config.yaml
model: "contrastive audio-text model"
dataset: "single English nouns, adjectives and verbs, spoken by a formant synthesiser in many voices"
train_examples: 78125
time_shift_ms: 50
n_mels: 40
hop_length: 160
input: "mfcc"
spec_augment: true
win_length: 400
tokenizer: "word"
vocab_size: 118
loss: "softmax"
embed_dim: 384
encoder_arch: "mobilenet_v2"
encoder_norm: "batchnorm"
encoder_activation: "silu"
encoder_drop_path: 0.1
encoder_depths: [4, 4, 4, 4]
encoder_kernel_size: 5
encoder_stem: "single"
encoder_expansion: 4
encoder_widths: [128, 160, 200, 248]
text_encoder_causal: false
text_encoder_width: 128
text_encoder_layers: 6
text_encoder_norm: "layernorm"
text_encoder_norm_position: "pre"
text_encoder_activation: "gelu"
text_encoder_mlp_ratio: 3
text_encoder_head_dim: 64
text_encoder_fused_qkv: false
text_encoder_bias: "all"
text_encoder_qk_norm: false
text_encoder_layer_scale_init: 0.01
text_encoder_parallel_block: false
text_encoder_inner_norm: false
text_encoder_drop_path: 0.15
text_encoder_positions: "learned"
init: "kaiming_normal"
residual_init: "scaled_by_depth"
optimizer: "soap"
beta2: 0.95
lr: 0.0041
beta1: 0.9
shampoo_beta: 0.95
eps: 1e-08
precondition_frequency: 16
max_precond_dim: 1024
one_sided: false
adamw_lr_other_params: 0.003
grad_clip: 1.0
steps: 7300
batch_size: 128
epochs: 12.0
lr_schedule: "wsd_sqrt"
decay_fraction: 0.4
final_lr_fraction: 0
warmup_steps: 140
weight_decay: 0.1
adamw_weight_decay_other_params: 0.05
Rows from block 12 of the audio encoder, named by matrix and row number. Rows with one number belong to one channel. Each number is 128 + 24 x the weight over its row's rms, rounded and kept within 0 to 255. All counts start at 0. Numbers have three digits each. After the name is the row's rms in percent of the matrix's.
# convs0: expand pointwise conv (encoder.blocks.12.convs.0.weight, 800x200x1), inputs 100-199
# convs2: project pointwise conv (encoder.blocks.12.convs.2.weight, 248x800x1, transposed), outputs 83-165
convs0.463 099:125120149132142141087137119104124161118157160173109122121154126147153131185103122115116100122159144142130184142132151050089128108121129190126127134093112092139090135112108149104111134099097113131102154163143126114102135104130129162119126119098170125123125132129127119127163183152112074140116103131119
convs0.464 101:127143119103107131115183094130145173106137132160132135137116157111115127152101185129131087137118077120135140112162171133115093084125078139105103175141124088128147110131166171139102117131136125121143105091135142140147173146113122110132095151091094164114125129193165110137150124133064143158106109102135
convs0.465 085:114114151141109095136116069171123123140088122129161123129100134091155095123099092129111118127097133101110126099156108139134117106146130075125104144106144156096126151118140141121162091096111145150139141100137104102096100065114135145113090153128120137138118132104155129126088112164135140135113142109130
convs0.466 086:149114086144130104152136140127140154107143172132152145149084098141078118093144151101098131093115134129155080094130115098098123144106102137145106135162101125121130130127120115126111099122140116173102147167147140155152124141122073092155108146167161110151102087139132085134132121165127141097125147111113
convs0.467 102:117105129139100133178099181086113069173162100143151137137109142108099135145147111119120126100152124107103104135099150122157094140104156139144112126149099095153126184160149094097117104092116122133123167116098150167154142163137088132146126124113107147133114136150161118130170142147123159076102108090132
convs0.468 099:110121154154164122099111125093146109153180103115120126109108127129122127100145101097160126106146161101136133094132110121129107100175117166137099140109125173148136115102171168112164127122089163139139158132089153098099136151150125157125154103193136136130138119176139145123160137112142133175123175130098
convs0.469 090:060119086135088144154145125102177112154111119146110113143122128127090125182080126073135084176128122146110065150141103122139145104111128151082130112119156166104099126143170134104150125138158153113173153142136126114127122116125150082095119151097105155128139119107148137113111139141094113134117138111126
convs0.470 103:116128103129124142144164178128149113157125142121123112184098091153120104115119139151093119147155135128076151099073121092124096157108134155096134099104150138110125153118122139122125158160157143158084151151108163107139143162134169161105145117082179128141113136134116133176133163115131109128114129116099
convs0.471 092:105156105122081153119124151122140108120149133154141130121108067110127114150129143138135148135123150120111082129146111114138163111134135100125135113109155139143174108130128145140132090112123108159102145190071109133137106123100137119160177146119134109118168117087129109086147110140164122105079139114075
convs0.472 111:123148100164125071113099111104142168117138138103119123150115131163118123155126114129123127140120108091140141154133135126074151104144102122124129087169142181079163140114068108137121165100142131144157103143105145097108112116120094134093111125108131117100096128152160129105104161138125112114107190127120
convs0.473 109:137142139117120112110142113151144161099110141082119125189106142167103099157129132150141121151093138142089104088119138122147160159169140167155149109168137136158130070097179145132096148132151134118151126154155155176104117142152170132087113121141171107091106125121118163174097130137127116149111129109093
convs0.474 097:082120148156127121153115160123139132141132076106113118139135098127094191141153092133184156138123120170164102099116164153161125143114122125127112121109161125128170135088109122116176092119142133134122167078139137146151130128142129109147128097075130189157071136150103091151125118118100090175124127089069
convs0.475 114:116157109150082087155108134113158088115112151102142102165117128153086124107114168114123102110124172160097115105107108104142139165143115129135123154129128112161161079165098182123129155141132082127180132118132144121125150101161189123152097097139135119161134139133132106096130136126166134130143152096100
convs0.476 081:138123105192130109152133126110114157144093108131134145163118156147161122144120180093179156163164142135133126149149131175108115130085144124117142102112156156160119134095089126077151144135139148137143117148120084175119139139103129124108126146169142160105126086073130143125138158114123106100153130154101
convs0.477 105:134116140139114161130145122124149127170099141139110092139120101148140153158121112188118149157098101145145138109117137127129119129117153136132154108118123144141139112071132134134163141137145155133128122084169118142087128131107122123121152110141166174071156143124124146063055132166108170155131118103101
convs0.478 083:125080107122100116129129155115139106131107145128195146142110136140156118155087094155123155117082141185147117136119116120120144131132093091141139120098110095132119116081113093130129087140150092131114119140150157143116144133150172123128092145158160151116140123147117131136096132146135130147138144129114
convs0.479 083:111109136108149142157139119153111205168138128077148126113119113126135128131133069094104149125123148126135119105112131128090123124108133121085130143164119136113119149154153153113104112101112144140158152069143149109127109153144106127158123171107130139131135093097117149162165096134141147141125116133129
convs0.480 106:106139080144136090129140142169126115140135179124158119123123126151112085120100131094120149165089125114114172119101137114126124142106103101109113127159150156145134118099169146127164127133131131097094104140150102131102145142102122157140139133126137097155145124152153133102098111110137129138142163144127
convs0.481 122:131154116158110109120123117157104170159164171088180170137131130118150142128134086137149090176158146156160144122125145150064146100163147112116159117107105175133130122110109125109117151141149117129133141131116174154072113129095110141109116129117150143174127140098114139130147144116086100091099085126074
convs0.482 111:130155120142094110112161108139110140115134104126130083163093134157153114097158158131153146153137134135142145098150136160176165115120159183121098105129113193136094086142118117102169144137139130115090127076158158145104165108104148122100162119151118104138136124150164145164111096104131153115119127102175
convs0.483 131:134152132126161161100106108159163103109154113112137135119135153148126136147124123110110114126091107116124135093141153136089103121118090145089117136142174156109130091077154152115135151129114153102192108138169144118110111179115100121135134121113171128135107134099108112145117165110110159089124114155131
convs0.484 097:105124134118128118086064163158118149084144103132116128156089144143130103108107106181112105197113096154117078116104105083110105105123110133165110160106166191153152152119129131138158144157120120131160093149133098099093131129148114129176131086132150117120139109139110155132141118135167130134120143156096
convs0.485 106:129108107162138090119096157114192137091146148096122123190126138133113125179122063102113089156099119133123169118149141128106130162150069153122130093120147140131144113149072108110182120079159143132140123124136164084126114115127115132073094123134097144127119116130130130107179129143084120112109139103143
convs0.486 105:150121138122107147181099128134115105129064093109109157097106165126101097091099161147155140144111178157094091123142159105092127159144117126136108113114148128159138120109093155072115116152114142162143097097138152121129129082171126110110158145101148160119075100085099089125137129131098138124148159194102
convs0.487 106:100162116137149123164089093118142117111126073135123105135113120094146127084114124094107119115153159103113171161125104150088129154111143176151129117097095168133158112148164141131097081126136148135129139128136110093119165136110143105195122134138111148113096160186122140137112143115116093141098133125168
convs0.488 104:155085146119130106129139163094136106167065173128098131125139110110098135096165163103157122111107147153145109152151157083128099134136147126139076105123144131121141097112119127123153118129158131127174151127089147113143099166151109137135093128116127104141136139184110153132138127134164103151131108149099
convs0.489 105:091159096133145107121090136083137127100103118182138079109129149131144113198154135109115159132134117126120099128101134129122125110123106126120130176143126130170138070161130106087134086132142108118117162162105124156135133087122131153104133094152155131161128141130123108139079140128117092130118117150105
convs0.490 097:113159107153145124110157134112124166134122151089156118152129155132124127139132164130120105141127126110180109121163116165119118129083109122155147097111153133111114123156112128140171106143117112134142102146129154117108136110134071107092144165097092132122143167123132118101082158108131144188075128202131
convs0.491 107:128185125128094121141137123133127140112164136093081096141115097102119127143142133129125102141132149127099163137117116104114104124136134124107135120102119137164158130131079088106141124122115169139143118157102146114152119156123140129104121107063119160091150097155138115141176101094127109141105086143170
convs0.492 105:134097106137156092128132126075187095120143128113136128095157123141133113114149140111173156084138138148126135132110138113081141135149108116117135153152108088143109089119154110156184097155183156124115109165130162116160149099127126158140089173135166106128151113156084135110127123148121147110123119123108
convs0.493 093:097105135121150151126113103101125127153127096111148067135128113092122107124115118122111132107092092103118148119171152158115142128108113112144163169134118162174122143126163179110122123127108160090149160146129113109069117133104112106106142088106108121128084131105176121111161115086128126115173137102143
convs2.463 107:166111160102150135121127110190132068143116138155117125136120133111114160163146130114149131123073117103117131110086100118130115115130130164174161137161110138146099113125150118161114128113125142164097139138100164216113126087119127134162190127127153117
convs2.464 090:154093117136128106106111138135116082094108168094132133127120110135109133111099130169126155118128144133156106109166134166150096138124112104146113089127119101114132112128107098136143136157149117131124136135151150134120160150145117117127113125122180150
convs2.465 092:183099130126100152162138164164106098110104143147106106173116106137090123122123181129103166098126105114144155141120138130109111139155138117117177133181166135152119171158133146126157148118159140130147130178146126092108126116137111130102111139143155152
convs2.466 080:100134125105113116154127093117106183106145097125106174160133085117099118132165090116107171151093185111141180145109129114124161100143103126171127152111096112120143115123117130097128139114129143110097151128154130177105103145105126144097157127177110107
convs2.467 088:123161149118127122160112134135100126135180091124094169103129114119065151127120171121134130104132170124135111123151093117143157168184100123135154167123139120096134173137118119117141134084162124107103122108106175163087140134139129095107158163132104133
convs2.468 111:093127105084117181148124120063121132167139110151143156096153140132134117116153163112116095116116138180159129141149136089153185139145133120139156147132138128108110145153114147136116139101134139140116127139122119120116131122160180150120135112074106102
convs2.469 082:090162107152140146172140133137113100129129153133129175100119109136122157155155064097103104083122158106121113109087130110116132085159113154127127118127159142115127114093137131143103165146113164103132129131130121135150143125113135117150100111153094156
convs2.470 117:090132103128180124092116118098156127098138114132162091128133156093119152150120175116083128105104120143097151165123147121110131111130159120164117131150127094131102104134122132104148136112097147143074134134124123118113100127171125156170076156154175127
convs2.471 103:144113151088103135135087098112135129122141132155149137104174070158140140110113138090159147118104186111096144113090155128103102130171097166109147149167132112120152144120140106129188173130134139114144101173129107170154106125104145095155118132153086106
convs2.472 099:134101126115105150116097118101157145126126130112153137143154114092141105166138150140119122101089150126094128113134114161116103175158130129131127141163140143146153130118085125114129109178108134077104138077076130160140099146104157134125148191126123087
convs2.473 105:108069102163131123144118134083143103113165129144126154162162176115123114113172143137085110121131109113090102133113100112114111089104111143129160174144116105182149140127177157132129108113147118161129156127123106118144110088127123116104157126110165132
convs2.474 105:135088133137111114105109125159161147120111147124149078191137111150098122163149128106118137141128152173112146112172131104113137114128156120075095114065130140100123132081083100091137123170111082105127107149102147135130111140140131134122171125115145139
convs2.475 103:141127090146093099095087123093162130121115149118111145114115118113100112149127085138096122083169174117173127104127140126138129080093128086127105123123109152160117112170136143083132080107125144135155118118127094117103104145115124122111140132088142116
convs2.476 091:163103140071133096136116117119137089135153150159124064122099129094142110140115144125115147109107119143110143132146135135109163149120144109127182168097129150111101130122133131145131116107122157115149098143112127078109182121132154109063172126106106151
convs2.477 112:086187159098166185141114123121114158122077158115146137113139115161123110146153144174117119119122145122130127121123137132126119143100111134085128127106140103145137134134155177134113099133136104125071092146120171121098115122160103104094120173119130136
convs2.478 084:170111183117146110118098097155106081088123116150135146101133140151131110089104130153101131137118149117127137138143126165116112140121124102119121137133073092141098121110098118175120125119120148103104148125100212126107113111090143118136122108144145179
convs2.479 092:115143156128100115107130076142132117152149147151143196134073137063152133142119125106163143154112092148111110150130119107161109105179089137127150121115148093130148135126143130130157132099103135108117143085116132112170095112121122121115152136145146124
convs2.480 090:128121110130145115152114127097113145126151131166096145142108117128133159119123135093152127160144141122143145098093084139162106112169130141129156146145143152109092089108119141150120138157120118128122139147128124119141127149094110103121103150118088125
convs2.481 105:151085146147124159167125198130134118149138142143109121136100122164179138156139084162112121142111177124213116112105103086093134132129120113100126161126136090113119116132174136131119107125099113078136147173146125155129172120138172132188088108131113151
convs2.482 102:100170112137095147123113116153142150112091128177110098168118079125141140151142087162141145123183149142112131087133122112149152115131115089105148117100120130125126095134156127094142131090141109146113106115157121129119093132162109121143145190111135144
convs2.483 119:136115111113117136129124117097145133145075087148124184121138107129146122121164115153112167117136134121127128125120150105100138118110159114156144115146133131123167149111130122088128148057163108137128100172133110148125138168083151118176130160158084163
convs2.484 092:120130118160108121141133081075125146131119138175128118118128132121097133162132102115126137140160100123165135143137109166119135119126108153128176154188090192130095109150137167116099110129156135106157121149109113134129149134109114120118106131126127128
convs2.485 110:112135158132144128101146141138145121118142131192113114138151149098140127122108135120140136156121155088126126133162132163099124098101100091149154133132133109123145099124127096156159103122162127130119142161157119142136115125092153139152168177090183077
convs2.486 115:165161155100120113101144185091127114076126133080110139135127138110134081176102150120172143096176123172134103157155130096110123172124165107096102155158142197111114144124143112111135150134105122114125143123125124126097144155140142104137128083156132128
convs2.487 088:128095119126121136085083114118145136159128152139148100104126136103067120134114141110084111129151153132136117133144136101148116153189130111159096137119127164170141123177122155129136144172154096078119123162105120103131120138100129154079145110115114106
convs2.488 085:115145125176084116114113116095122131130157112139078151127113140094139158121140119146136120148107089099134179153128124134134122160130183111118139145160066148127111155111153132085108138123117145154145129124110088156123139094120096198121132146135145114
convs2.489 104:163116151166108117127125102126116125118104125127149106165121108204155112095110137135150184108091148162119112150112092149133097090136135128117170105136152136146133141070102101108109115123114142145104115117117070132125140125076137117127149128089097131
convs2.490 104:128153103153143106122150150122122105106123124103109131121098127117153134096165117121156138139160147159125107121096094148085144123142150114139121138114143154143121116104123138077113097134125140131118144133131128140121114096144154152142099101135128073
convs2.491 103:102156121173133109152123156141106120148128110132154110130156141132118138156122115171092105174118124149143109124127082102107117087136098108119141147072144108115087107123122109113107090129091141130178159140146110107147118107131132129147106127085145124
convs2.492 083:116154112093165145132144071142172085086139083139125121108138123193138111123101135107127114149125100140116145096130178137149123148126134143153184114146171136120153116112123112119122105145103151139142099122136142118121145121111147102127079109098155099
convs2.493 084:161113098122105121153120112124132124098124103087150094128111101115102122139139132140138127112110148103159132060103095191111104110140126106167134115179114162165124128091159109158143172151121133128125125112100122107112114137158130091087070106151144129